A small image diffusion model, trained from scratch: activation silu.
Rows from block 10 of a small image diffusion model, named by matrix and row number. Rows with one number within an expert belong to one neuron, the router's apart. Each number is 500 + 25 x the weight over its row's rms, rounded and kept within 0 to 999. All counts start at 0. Numbers have three digits each.
Before each expert's rows are labels from the 100 images, of 14976 (inputs lightly noised), where the router gives the expert most weight on average: "strongest on" is what is common among them. Only what is clearly more common there than usual is listed. The data: gratings and oriented noise at many angles and scales.
# router: router (model.blocks.10.mlp.router.weight, 8x128), inputs 0-127
# up: expert up (model.blocks.10.mlp.up, 8x64x128), inputs 0-127
# down: expert down (model.blocks.10.mlp.down, 8x128x64, transposed), outputs 0-127

# expert 2
strongest on: noisy
router.2:537495480463531446475478509495483518478558504481490494505499531539509531503516538533482498489446505553510481509489493500495496521519533502494516453501478472466478509557504533487489501506497531500519500510505462509462504486459495569514478470550486515527497501458492486487503528481509506462456521523506446479452488484488559497521521501474476510494472521510534521498467525493495476502508
up.4:539497477515540503505496486513475525519489504503525504474466468506519512482542504478516525501442553450493468541478521494476522470499499478475533491487546504508536521500510462466556473514497514481503508502480497475507480489533499505500526497532497515456508533488505467540502490532444543542537505501464502526484518461507488536506502510486501457537494530493529506534494508559501459474484
down.4:532474520488507511527515497517509507499502505530500515530538551520481558510531522492510485534492532527485486533533508522538484473513497483525539497464519501480511511491489484520489558464453501467533496512497526546505488487508500450505492521504553538519487511466481549483525516512496524563506471483550558489470462475506480488494547506466480468515489517517481486524486509528515521502484
up.5:494487516519549526511437529512506464490537495500503479476483503427540490533530479460483524498451529543497472497501487501478495533473501473464526499499487478490493491496502483469486474534466508524480499492500449497535489531517447500519514493509501527472487521496497522549478496522509460466524471558459482505522530513485470496489511485503534485487507490529507453487470506527519515454475
down.5:531515501506479489496552563512523488485552526521475476542510544550490467482526532494497520467469518475501492494531480495569511510512499478508509489525508504492495507472537518525530470465525489511530483537503500499504483460515492531480533517471568460514467517510523503517558466520482481485532488493503519504495516525501494520478527479540464488512493482516492456485469506520545509506525
up.6:527538462528544491501510499534517507450517461532513475445526522485494523454495538516487506520512473461472469523532529511479535502486469469470510494472512510486515569508484509495492529471504518492503472487527469522491462502489499488505500458513501565495494498488499450506475499472478487493493495495523531541486499487464486476553537483542466493505501503474490521476455501472528505505540
down.6:532502491498508545477499453488503507471483444475506495490513485488505516521513479487491518522546467503520494543537440541555565475505533501493485523539524470482483479470482520477493526499494537516471491504486495504488524498476489503487520516520542510527506483493532494486493489490487537498518465506560497481525491478491496451517501475495481518530494518449526496484455498536541466557476
up.7:488477497543489473476488478497530513469521490500496497488527517545517502510543516487485479499511513506492528510516507517498524519497486472523506524481495522512455478509562529530468494500504504493464517459492468504466515495512493467502502482469526527511548554480527471502522531492492429537504491492448536504509519468442493459433473491481471459492514483527500506454482492494546501498464
down.7:507512494469486474486510480479497499534503495509508497450486531471539464518538488494532500476513517483483488538474458473493498520511539533512524518518478463503472513504504529458539551515524476535521475478513507516479496491502524448506495466496539522507502566487549506497481520490474464466529476488487458460463451487500498445471493510479481531487521460528527501454505473495506499519501
up.8:507506496511531466492511502511482471491523485540535509517488486509478529492478478431496478530497508499524509476510457505498488457528505522508520525479476483529519474508510523482563510491495458483475467554492521516523472480540494522466514511509509523478489486487498491472542529463453540521494507495445507505522462439500504511537454455510510493474500529486437502527506497520529527518487
down.8:450450504476500506495515501494495485514553524488481503527511506496588514530515489506509519488496497501503484484504486508471489477519500464431505502519506513479536492540520492505462513470509495493476472441489543496497556509487497480546543483494547500491504494494507514482526500528533472505463509498538548475491494470500505503553432507494503497525536493521497541510521522492476496470473
up.9:475494481511517438502505517482503502525518457507483503468492500469471514525552470462452496504525520516510485526489455511475507533503464501521455489460469523527466491521520488514519501517495468491497506497455447464521499475533511511561507498489525525486508541542501526483477530509497443471455481550465524521525499489522497544498480481491499498511515535510519501520484451479484506512478
down.9:503523483521495488489505498524483485488492498499492497470484554525515518493519526507491502480483535474486479509477465465498484526506576483548524495486487529510480496519522555492504504470493499533499512516484479508485506498510458527447494448494572505482500521475520488479510521507521463504461478498545556465481550537480457522506497558489502500471521514487492507491495509519482572496507
up.10:496519506529491471556478444469518544476532456493476506485466510493514461505502460507492469499427458492489557529455492508487466526491525496474521481535530522502553488484510535485526514496515517495487518515477465439503472536524506495485531526546526500515481484474482497483512483492509512498490534483510547501484532518502501473503469488494488495508484512495529490502500542479468496447507
down.10:527521474448503449469481490503514546520483481479539492461461527530485452545524521504488494508484505499498478469522476504474484468514528496511494491486506479528532514477480495519486485515492479488484557494553517538461486527470515519495507477495533488497472484477482539507491493534503542491489520518504497472503501496453491466462531518493480482493456513484471489472485532505442504469573
up.11:534473514468498461456507521526494549493538500520446502498514497546503486500483497482533467479533490475505524518456508520432516492539495490513478472493475487504480475496514506513486459530492504533495482515508500504498483504505532478481494479547519509476559468491462486498476523498531493504560527497499476475493489520505516475516477471494521449527507510465500452497487543486492479427471
down.11:511523522478494438552462462479494532508526514544509468497502451485489480495457498514491519525474484489496526525511502513461474533507483511542525497502487477498500531509522474476503504496519504437474480483467519503544505498524482500485481491490615490514526477499428520489494497517528527497510533516503502503470497512506520482512484502474491520516501497539472491521521491514486530541485
up.12:487518512498534475488505492520489468537542500472452529490496469471547486506482509501540454472473523504482508490437549467510464497545513495435522492542461476487488495485498487525465522550532502519496489535537511478512477517490449475497475495496507521503506499555496530545511515472513544502504511467481507489487532521492506505533490509498546488497514478508518470494499512484470464482467
down.12:511510527483466456497494505433530518494517513494520506502522527511488451488450495507498520496477491481478526501555562519488465549522510499539507494510456522490493537519514517543509439493491507497497526512470454505507515469476497546505492470511556477506499482515515487503486499520444545506514503485502477522507500567454525500499527493498500517463535513510492516489495509492535467470514
up.13:518502506466529464518509527480509507533546480536467535497495476439509500518534491508497550503505540494533485507487490497472477500533484521495447531509480505512553468464532513494479503503479484518460505445515533491492506479494448503501551446544502497486459477478535507504503489478511497483479539518488514507493497560500482533513506503531488504507536460475524488490480461473512478461503
down.13:535486522496492522466520501517461532557522449506488530501501499533501520478505499471501490490559515502461506451536507452474507511470490486529527490476517496487469554478516512543498497477557483429514539520503484521505501483491519491472507528526536481468512460481491493492506494497537498469507506521516516472500498531468492514527539493504486534465519483485459516479540498475520487544523
up.14:476487468555531481449452513510506477515492490515482489496493516505454522511520482484460513542490474519541510510512515545500515490526477491473496515471467472492469474509486499555497497534493534514535462492542473500503479487463485524464465498521507510470545510462527483510468488522525485488481518463529531473486508512463460529526467519512526523530514485496546451504491513451501516514478
down.14:449530543509494493512507486499492512487510469514538482493524523515507510495530525490494506488507495474549484494546483508532576512514507486520553493508491484560452506526521471447481511509525533514503510484465503474493482459507517494498502452501568482492518491472491470507475514539520522473463474479494514538527489508477543504504475465500492487477480475493506468458540549505518488480494
up.15:516547484531470502529521498488535483504455515463500511471506445456496517505512489443473531500500496496465499485461521532475459479456468469507490464540541507538461484507496507521535519500499517494506524472499474479483493484476471496484441494530514474465508527506497492507509497590502503507496477491521479483519493505507486561518440496502498507482506491488501501532527502495481507506455
down.15:503508487554535523480538543479480519463441490454469510486520540493491518489497510485472498481486520494535485514493513456488493507466501523498492470444488506480529488447444505457527522498485536508557483484489482496518471492539496500483501484512559485525474517499509488489471510508496510509496476511522530526495450516495518545528528506490511491518508507500573469477521518490460515471484

# expert 1
strongest on: noisy
router.1:508501434486451490513532486517472486528516533490490479496505535515541545453466512545508553546496479454505482489513469494492521476518472476525472457494470502549506522495512539512495514474463501477513526476509467498470492476504529512508501528495484512497510538535487480475499490451506503485514517516446501472493497499510520483551521483477511502528462459492504534503537502467492450521487
up.4:465480482516485493464516533510466506486505549530514506480580503497504484547479518481509503490513470520472487542498489505492491500510532505509507484483529459471540475491528510497488501541459481494474512534532514502480492540458504459473473469464503538487488522533465485515505503465477482478519509456501475459517523498495533522511550481472565503499519476500497505477494519553466530501476
down.4:468529491484483487531506497478519497464522479523504474482484478509510517460498508452489485550495497529520464503494526523506497505494478478498517488526509494499463479489525488538486508539513472531531469477500444487464486507544476518510468517512531470522503454526524459506501493449474485522534537508491501555517536506436488517504510495471531533516545497514478483470518457544500475447504
up.5:502477494502463483502503516492492546522475486481463491436524487486489499510457513522524514484530486545453494522461506500485527520551551506505534520521479479462540509519491482461479496482484512497472520541505522485483468511528535497468459504524518445527494526529473474528483493484479513549508484486497453508547518515526505510535520496505511503485503489465487472535443501534497477473517
down.5:494519518503486472536507502563499567494517551490515481466494463541503464491462515484465528513517506536489503448526503528483499526481458479534504490500459502514485503473511479525466452488500482509470504502487471514523500515515491493492520542451510450497497469502507503482486500484488552482512518510492499511495502496460522452483551541468510522532474481514464535517500508486521493471444
up.6:513504516470541444505506527447503497497494475517490508502470500472514537477474520490483534529528476501520465496500476473494547514524493515504487508522511533524460510530500501482512516479463487497473459463493474488494493527514488533468504508503522503490503485520476500499561469520491540453466507484522570503474526514488487472518421461499545491489487532523496447505490546489525501496507
down.6:436493506477496489515478509512498551524488474502524463512513550504481505532505476469456523540518509484465497511550488469485500490499508509505528535499542469521497498513463505507539529502499536527457489482484520491467505547463527477519522456482527484448474478542510492484533502521517476485464520478519482447513517499507512518551505502521485518464476508525463548500496544498499473492505
up.7:497542506522506512486511503481504528497477520502485519531486504512461500495520473471540548543503493465485517488504523489485525431486512511475494484509473458500477509512523486569488539525527479499519483452476448501510495518463503507485470514493553477478528523497539539484509488529495524482509502488464476436492507505532491469512482502539505549528491521467469493481531479478537476539495
down.7:455471486485547514511508488484483491500489479448491511467505512509498502515478482519507488463465513436523491522456534482490526533508460477450508494498502493527474519452488469448467471478525514477495472498478494513447512522545529481524460486516534495466490506500511460491480547530514500531491519510533494511482502489497523482552529494529508473532489520518539468508493530505471507533541
up.8:463450508511536525501465509506495491439505514506537554455508495494462509512485495496540505525507505486489459479488464524467530458495470477507494501497500509533501532505486499513470502526461480470454488514532505519521475488489486429461493473545538502545553500474495456505529494508535507468524482501508490506514493482520528536510510482498509456507526490535448492493468523493508477481516
down.8:491496544485487531502491511536510484499495525522531472536527487473478514475470476453504523484495501488466493489462525460511526525484487515480520469523498473485515532507517510522504492509515521559484476485524492482476515484511493489489530540502575529478502466494538468561496498492494534503519482521465467504518542461477511551510522472481537511536545528545485517472487492500513449490477
up.9:514481484517559540476506525519499476459498479553493458503495532476505508552516462434505453486475526498505506468503479507519517476522490449515539477511503494461537494489536501509502492511543469506542496505500505507547509530493489523523561488490494472513519511488518527522484478509504478518517502519492519495497469530461501474514486524503462521563456501520494532514472506507513518448511
down.9:519486476453531454530492503538494460528536534536514493538500516505469475468540516549540487493510481519492543495470501514520506515540503498500493487515477510536499499487503551532523472479530504460541509493493467550476508508484477495494521552493498502509494508483449519509520523488458501518509472534514508476508498519536491478512461469521527484542474511520490443491441484477511519480507
up.10:532472487489500464548474498497517519516526518505491509510505483527499497522520538467454477460506437466486500548484509529448485493516482512521519494484488470507531509467528478493477495514470567506522453482531499471474490495508526536454501472465508536469497477478506497469467506468525501496516526487519475477489549543470494503492513550510524486494481521440505491496477495504488545498475
down.10:498489508516474469524490507480521520510538451468488472491510511542538529484496483497472517541500466500535433493527522518486510557488493467504502462523518484533529462531472529513487491524496519425507500482490471544487488490501514504518500480516561461521512493479526534527508459497541494497477547533504465511500511508538512505482454512475507525492525534469515501500486529483491473506513
up.11:486465468493529492486547441495524508484486489465532508486451505498509511486538509527496476516465505513485520465513513545468530500498474516503491514483493452504433506494528526514497502509522501536505533536508478493523464462529502527468456493538501503453521519538501496503506536517494440480486506481515497450502550465489515507481512533471518493494487481532519457476515512486458532464495
down.11:468490498490507521489488507513535494487475546501490521468493559463511495501493519524457507501475529535509500519510485513486498492547502505493468496521478527479522532498529505494528524460522519483491539528558494480494511476478546479503489502490559521515549508553523580498503523507489500504501495485487474567518502509484524462493485481470526482474514508519478474442515530548495477486501
up.12:518515545484476492529510497468489496491428485508525511497466489474494482483523487509481534519495485489480536527528512464497538534480523460460480481494487494495509506528508460528481537482558500507535527544494453507431514504483522519478443486480512507478523467492528504453474532503498489543490484513546542479497509475475484491457471507531506495532509489488516510476469501479514501537493
down.12:489513502470543492490518498485516471489457510487445504464521486515508480515477502528468485501494475495580414489514514477479520488488512526505453495496481504530466492477493451474509551485470487483496478491498502505517482536490500486473525427476519536512473494529526486479508529524507494521489510518467503496505505463500491466485511505515472546487529525534510538511493523475454523534485
up.13:515510499525491477537523473523539486530506486442520532469469502481491550502543525514506497529479488459535481487478477478500483505443548492512499505530495472508524520500493500464516582506500477484505490512505493491498462475512487542505487468496515478495503532505493516461519527489488528525468521502485558463509518501493481491516509505485485473518460430477484533542491550476513510483522
down.13:475433504448503518463507544474533480491471525474468477516487527506525520509519483494466481478551478492483509490510518495473513497512481502479522473459495505481545471466496526538502514484489500508489523536529504465467512492467512458500504469491555506505447522525461506471502481467545529507468499541545495500531543500478487470489506529468489502462488513473520474528498519467480520483492
up.14:498521521524477503474491489525472511490502506511487502467480533553495498453449549522501513490519463481556478516454517517483490508491535471510477487504499506497509523503527445514518530497528495499507521521501535517482474482492461470485459497503501534514529551465504483464485461493535548530497532446483561481495510479478510517536506487489492494535496476478509505540518527501501451543520
down.14:500503493428509529524504496514508487513492500501497498484505490500491517551492495512500471482528460464493488497498464482534532475518478521478503477502510508500491508487496501492478510537490535504527515462493525476521478498484494471508478497493558515447493554497543485459500532458468543531462552459496500500502557473495486510492525524474544503478508525445512518558506508483518434495476
up.15:500477486447535529488511532517497498490483509470484467518499486518484473479477511495490543512511487509479486478474466474483485514477473501479504530526520485488525508499514483486528484446502484493478530419480467470501555476523508546497435498509511510493530531488518481470484470520504553507482541454466537490514506511512471513528503450509448523514497486465469518530526489503488483508460
down.15:511517506522529501506472484473507550553461528480474464493510500508469514501471485473487457499479491509539536489524510476543503567540515528471474523501526447519506477520478493473482506480521508477515525480488515493500525481502505466538468500516526524484461542486472484491542492512519524496471530510529494443502514522490503491513500488465485453509514442503458506542509522513502453486474

# expert 0
strongest on: coloured; stripes at 90 degrees
router.0:523503515506452522479465476504501528499509506526497441517510493513498523507504487528472511515537473514524477488500483499505512492493544541493515504510515484490545517502469573440505497506523491509532551491499507486467515499500483512498473512515488493505465519498506543501511522522522434456504504539479413471485490484483534521525516486485540518502480478485511534469504443523513457519517
up.4:531540512469495529494459494488525456514515491482496504540519473458485512557490491451452527533517517537498496469494491481473467487470519528482531533522480479475490523498502502470523540492474467489511517456522501514527498489469481485537512524526499436516529504466518512475524479527538507458473458520497500489532505451505456544483494517485473487511501539505514496523496479525540497488490
down.4:508464522543543496497563494525477471461483481449523493507503522526494546484509494454510496425491571466470517461494518499493467468510515493490503479466522508483512537484516496502525455515491466531521489470486531486487499465501485503495480480493540496493468560478479460479509505530497500474471505502493487478514539503498520537479505515516476477513491502505462503467523489500506511517449
up.5:476486472495502527531550546527501512511475506489524522512512523514501475492497471461464492468475503460427504517490454527494497518465505528496507422478523484485527520508484512471478503493473506523527465491495472460457497532555492472512534509509508497519502482497519516507490513550522497508515543492491461519537542516540498522489501494483529470486528495505452502506516464468527495474464
down.5:527524538552503514501503499508496490496446473529487490495504497509489450512488489495469510501508472514492482466512539556526481504458504505470470517507492483465529463529505502540507523511473458496512508475540470545489455515521521544474520504487552492505448520510491471501493516495534495534505559493488525511525492516503507482526485495536484486563498512523507478499506447485528533455539
up.6:489515488507475499485534539533566511498505467519498526530548513505552516521508526459441514508480547463497507475524493511442496491508514504494541517500502533481525470494521473516498502497475477538499483480552507482483503452496528473483495472452523492474513498485510520468498526522547475530512492485499495434486518500550495475479468480530511474515499470480524485487509510465503495495459
down.6:559478485531512503479525499483467515498493451510527497470454511496530517545482477506491468495491502497521561536501484490517563517497465494467464473470511478541465492518458509492495531521500511495513504479488518490496494498474484512525481487457583495530504518496489482428499538516538478500504487515512479520501496508518524462523532504486544490483520486530506501476496487542499508508549
up.7:464489492522504535524512545471517479536509505496496536499507545491521510485495477477504478477498463485448518480515474510502530475491524466515508487468470473464550511484510505464451554463501483507466471516520475482474511537538501512510487449461520481518510481474526505544487518453496457514517551506494481527476493512517503472496483483489558459531528498500463525502503534481528497516515
down.7:514502492490496478473517492515528479514481535491471511531507474520503430486504504533487512486509493528505530474476512539517493534528457552476508524522505516518486488507507482532516458504539499450517535470483540493489490501490506524533537551539547507537478465512490444491497504421534514530532532518464465484476469526486480495523499498522500483527523489526521502504483524511515513476518
up.8:506480509499508492512476513505502549515527477514486452451472443469475521502524486490456537476499549510535505516481531514432486489482491468492480494493535518534501517498503494494533469509481543537500517498514487502513534469519441489533505487500513516490527542492527530530490505523507507467542464519478524489524501540464472540450490499455484482499477530475519504531471525493489522480496
down.8:496463545516530518467533490520489518520550544513497469518490527539485520501570518513466468494514495474480476546502509492512500504495555521542515507456524491515483472509518456468491549435524477541516499522487491520479468517494488524461497501530569474519481514501496530507493517516495493460527457504525500478502509533530477541482504497485500512471511505527486477497491498528508505515484
up.9:487494510470517539483547511529496530503501494562480519490518529503518506492421540488459543511491497486524483481508477493486509505507513544477530490475477506502487505461503432494455503505458532526501510504493478484506524526494529483480454495560518525542513499526549491488485528536544495500529433518512496509516476505522489459492469472522488505539507471495508497520502499521516483499500
down.9:517479526529498532530527461495507531550492521548498473471487505497466512525452481530493489493504514438496474479521480467536541518513530470487463481529504490484505512509535470489506498496522535539489555452495490534523495505515511524525490474466562506523476484566508467463510474509513498504474518500486503523505541491479533475475481494525547500512519497527485487522520497537501468514501
up.10:514487460518518532523535446491508510531497506480525489496476487508496460465488536530466485500569508470474501511517527485548531513538507518477514474484505507458516504541474490477461463469525521507499516474510511474476540529523554513465478514485500488534478446477506448499511515504479470527511497478525480521478529498478496483493501489492522558521541532514478493498499450497479507519473
down.10:496523481537505495493485496487501498466480508509467516498522487496506496486476513505461496522501481538555486476544496529538537474470498509471483480537451467453507522487516495476490477482504504486530492411532479462499472493491485495532534467494455542557507500504509501468493517498511506535526521469456483474493457500521523489489499455525513508528469529507480539526528493503466485505461
up.11:497478523520474502506518531513516535534472481522485425483515500510511470480541555508537508493542530485533469515510504459529457547495489515481468486506499479481473516497475491465486498506496470480485531484469497499488523507492505506513514516547509496518539466546524524502500498477495496535478518531513435518481465532506520519521510503477457567504472482509487472533524491456484482468491
down.11:491512525574513516540493535468514523512510531512516526503463499460452495488534480507511512501528525497465494461543473485539519512494490479501496498490457523494493486459493505479491465476504421509456497525517492478512504549534546522479510464461490509496501528543470520486505489500497502481463535517507520506519504544482480480496484508502492568476495473483479500489522456490525507474509
up.12:499510525505505481496491515503496488497510511494532525519514475484489496520475468476539487498471469455524502464494500518482538465492530516495487516506483518480492469488488486505432553464491456542532520538485513511449450508513563463513521543468516479528530498451516528487548514473521493505522508520484472520508473490500503475504477501519532486522491465488474503456505465474554517466523
down.12:523494495474491482513511502521479484493503488486500482490455503473550466519491481512502532514498489484484509466471513536493538475507491482520480491484447533485532505534521547503526496485514443546481511479549524476490492477530520483525519486521562470457496491546526432478531523446533531478495522488518507559496478485500527510496491515529526533498473492518521506491516498509517455515524
up.13:560514568477527542498512494502495446509524495463530516498486488548522521518476488487491498480450499514465506505475525505460488511503504534475522485568529500494456491462459526483498527551500496494467503520456497510480485525495447474478509499547512519491496470509483451532508535535487488480506505509537468485473526479488487513480492471485525483479509518500493482483510504530482462482523
down.13:456535441543454539512506525535476513515485500478496489546508479468461505516501471459506509509486533510521479493504522488496429483465532539507460513503492502492491481509517531517517493501485507505505493508498480479512501498511494525512481547507565527486483458496484530518476459484428526488516513498457464517504466486466519506462486462547489471505501506510468508475514469529486484503494
up.14:519530524564498497494484507510488505479534475463507474504542470484472461526519502486502475521523519508476501491498493527524488481524470483497517514507508488522479524529484520557540504548481472469517514482499421512523521466527533556538477526506499523482509522504492543478474510543472515481494453491476486510486500514507468510523524466484492493511479518505471511486457488543499561526472
down.14:462495498493498462509524541513506512478491493495496493532496496536519510460574513502470521493457511458516504472476510489507484538487501517495463505472476467490490517485499530421496505494468493519480500509515459464519538482490474516509490513520515527512507512530518503489480473523545499499468485492527524452528512485509497510516477519482508490527526510560546458447475540476515563516490
up.15:538501488510492499537532540426472508477498493514522491533529447515516515501484499503476470512518503500456501465462449497515481498500516509462531490496543547465508474494473533479522508541518500450496502524520513479458537515555524485478506516476500465526480456532461495523532476577489501494518505496517491493532492501500464505552497506511517494502508494508496483502502522500466536497508
down.15:519504444519475457477479549452513517479464487493493543509523494501537470528506532485443460523486523548496516488502518494513456460500482485481493518479484495435517511518515512506482496495503490504491526499473503513476485501483459494536534514503510479515498499500503509486473493542508555491500469500451532489513527525529535536489474464514513502515485465531491456456467478455493520472471

# expert 6
strongest on: very fine; dashes
router.6:494458469497464510521534496540482486486500508475537473487533491484552510510488502506510458501480479502455491503525511488526502489519430481498527480511504503530521501522485527483541478473468535481496492505498494493483514459501489493454479510498498497507507511541484468516496454529493521497494535508423503531500529463540579479538525519488478497508481449496520528510500511509511489557524
up.4:523556549511484504521534509481473527473519500495511502544501487515534501516477485535511485503482489447461523508523499486535548518450521527497501502502480494487521501540458509465461479458456501529542501486523510498485484449488505496470451472491499512475435479503459494484468484524507543473502470489470481516471519508502528469479485514501502572509492489503495510482485496506486531491464
down.4:496490487474492545507468530498503540487486475473503511501535475505517528465496508520435485493462480501524492525468543509475476480511493491467459493519503534473518540502512443510504515510493490443486482475529493490510480516494492489504485461509490470532489509530504495460541474469577497503562505504499478533506499494439512477517512463516565511520532486512524504477523478477492500522505
up.5:532516495497497499512484525510497486481552517483501493524517558498495472497490494477514512476483532552501442480529522516445501506550465490467496508524493463445510541464465496466524582513513544526472507507516510455508524484537510485491497497501526473488557515506491473493487529514485513486498506492476458497473501470519508493492446505502528485470502542483462527497496506509478503488471
down.5:523475510510466496469504473527445529518488497476545536479491513444516492534496532481523557505464490516487477493490507509544480530483501539493497501524495470464520481507487451507505494496546512527465551469470485464573524521515506500515491534501541483503486530519487491516511486494446489511488485519459463491493502478540494488507529484497521491512499540547473532534500509509472519523494
up.6:528485495479494535461550497496524510509506525473467504498500486482442511530543482471500541516479498478466512522530511466484506487482478428520491482515476462454541576508468514501494540472466515512513477489523453496487476450458502496502504476457514477502500507530509534490477477503497496485512488527471484557522490472457505531514508486538486528497506494482484506491507511501509525534513
down.6:495474467489509477480531509506494461525464524488496506482483530522505513504528523455499482500492487496530511535458548496547532467516487506505507490480510484497496507496495489484479498499527462504572541535477434493534514501543492495481512503517516516510503525510519463532458480512511502513497500529514484514495524509523523464550460476530527477521501498538559499500521513457532551535452
up.7:517505498461497448496463509470497515544551504522517499493484477528501491505512551465463495474465536513492500510479537468502521512527493508488557461495519539515468486470544486488455516520471487506484463499525501505526493455490483557492454458491509476492476500516486507530486511468478485534493495466503535462483541512491521476488498493480498510543507511485558476482477495545463508526491
down.7:469454476469486506531529493494510491481491475521464484463492510508458534487475497487457464491488496471470516507514495518497500525539504468541490489492532494507463529532568500488523460466515504461506520494485521515520510487476483504509469484546544501538533490480482494500495490491477484525545542471496449520494489530497482500478493520465455505533507547497484522504467502484451437487526
up.8:521498520536497487489540523480533491531494568509524539491495513502508511506509542470501482493488475486550480492512493519511558486498547514497479506529558489508516496534464529506522517493474518468509513508480498513500492505484477532500452479498507495444516497533445481511547524493464488532485502475499511503510489528472492496480478474488550474483504471483455461475449505456504529446501
down.8:468505499475499514523512521482558525499524517492536468506489514494487489536535502463474529468483492552494504494500509472481488505481504519530506525517504493459463484526508522494574501498482496524507549490502516478550493531523462504532461512563520489480471453531488506479477484502495498446509490490525477533505458478486500503508519459509486543480483478473527530508524488526522510462441
up.9:501508472501497521525463526530458457516471505503521526492465526497500480504526539514502472508509472469457474503477524524453474514497523474533532465478502490481511526484487484507507483513488520475465504482508498459510528516552454502507531506484508534454529500467522536514484509509492497518489528522443475529525514482452482464499476508481529447481506531463450472483458538512519514521479
down.9:532476482475463463488514521480492503529470513504456503518482478505494479493474473491522516541532492535519485494516495530534516498487478537510490524523487487485506446498490438519533462519520482514519481523477512515512467478501574505513492469544594505513518483515519507484501482506493535528483507485482470443491482517498484530460483520521492490505491538494528479517511531504526555489507
up.10:481493489477501491488498493489489474539514533524504493488467509512441496453482498486484495489486459525488442495497522552483510510475479483513543551514472501515508484472501520505481516486508515483497530531508501492476504532523470513495474473518511530517516525531449510556522470513487500457517456521559484495487461498519459538502473507513474469474483471495549466513491511523432482479532
down.10:525511477513458510505527495493568521503503526486509496445497506529497517519479503488497510483510516527468500476506514464556484458500523486472514490510519476484498477516511515472518505473523536476530519491498487500498558480485466500478497519489547496416507471525514528572484479450509512513513457489503499539518503485493514515450519444465525492529503516485490501495505523501442493485487
up.11:474516540509507482486474505489480482512544458490495476527490434478504508488488491497506503506463521550530523514469534458541505499567485497484503539471496479492514492515501506503494528459491523489483507518497506519492486486532494525491479493502490484495461496551469536502490482523505473501511491500537489522452501495521540439567496490546500524516542477542505500507475470518520506462443
down.11:535493513489448493501498533500479509552550508473508533475504540506502507449498550499480512428491509441474487510526455489497491508499527472480488469508472490502483503479501474515524500500471460470473503471503470498544494434485495493504499536469468492498497478491458490475513491514515521495485514499504485486518479504502549469511490543488505509511518504561442494496466508494512483470449
up.12:457485511509497459491484497505476490470517466462502427518575504483458490533484468472449496503474477507509473497498486509473467496524503518462533519519477565500490486488518502513513523521518498463498508492511496508518488527495510484501473535544515522558519523506541507503490485554535513501487531461523520496461468465536485521549473468521494516516538509513522482520492510491516486499496
down.12:507534539504512492490492473489454545473510493499501503491495483466545475442505495471519494472483520459478475482532481496522492513497503478523498500502511440529508543520520520464467501463475500532489478477522489515452534509521469486524521483491561510480513515473485472535521529531549530468494508491487534478554504462477544507487471488491500516513512482511452517471486539508503504452510
up.13:500543506523506440520511485548498513509547503458547485499503486470515483493501518473479476488501493499520528504498525510505487494509473460513469496537461483563495454472501479518537524507485506516505506508512466555496457427503481528505475497562537480489504549519489487499442464483510515510497504499454532480495480487493499510490492544492470518500517477479504495532501494516509445515505
down.13:444492532510505501439501484496497503504478486472519510475535500505520472511492464532528502491480495464529489502521490451484499509514543478527495520437482510492499506500540518488536506502420523477483502508481520461524513486489512532514489515526554485496503541509483511542517496502519491444474505502581506497483524550541500474521476531494500497492543488466503509525501535485521489512504
up.14:498473526490480499537484529548510489480536528462484513492500480477508469521532511512472517485525513490523517505504505485499531471554447484477528478554497481491532480488506478532506488464474491500464491496528533460531509427547483539517490487494476514498499518504481496440480541483487478492496528514482507524489450535494523513504478495454547508503522480477521528457464539494512516493496
down.14:486503515472478482463496534480504507557510489505480495520504544493488483506520469517504481473544450507473488507519503489507478574538509477498424476487471473502512494477477532507496465475544478486506492530482489457549461479496519488516476495557518471523516476499482500500521492465538490465495516540518507496475528505516512509510487495494523562494501527548499548497526512469519489491509
up.15:465509496467509555514492520516492497557473539491501499461482515516496490528544486456495460456510524459444493501479518540457486509477482494506541496508522487516467530502474506512567490491497513480550509500522511497506519463537494562480477510503513488474549515506498450485512521512469505531461483485505493463494484468496498482508456486496553508497535514471468508490514490492475507503519
down.15:443484516498557479492513531489497516487470486478523495492496511482502504505494503503496487511486495547535500520502545513518484494490525508444509512475504486473534473522446486467486510449483537469492496527496502496526486476487519502483459516504569512523507470476519529463447527522419483500484492521474495495522477499520515498519537489482545509542523538520500504508548549479491496482493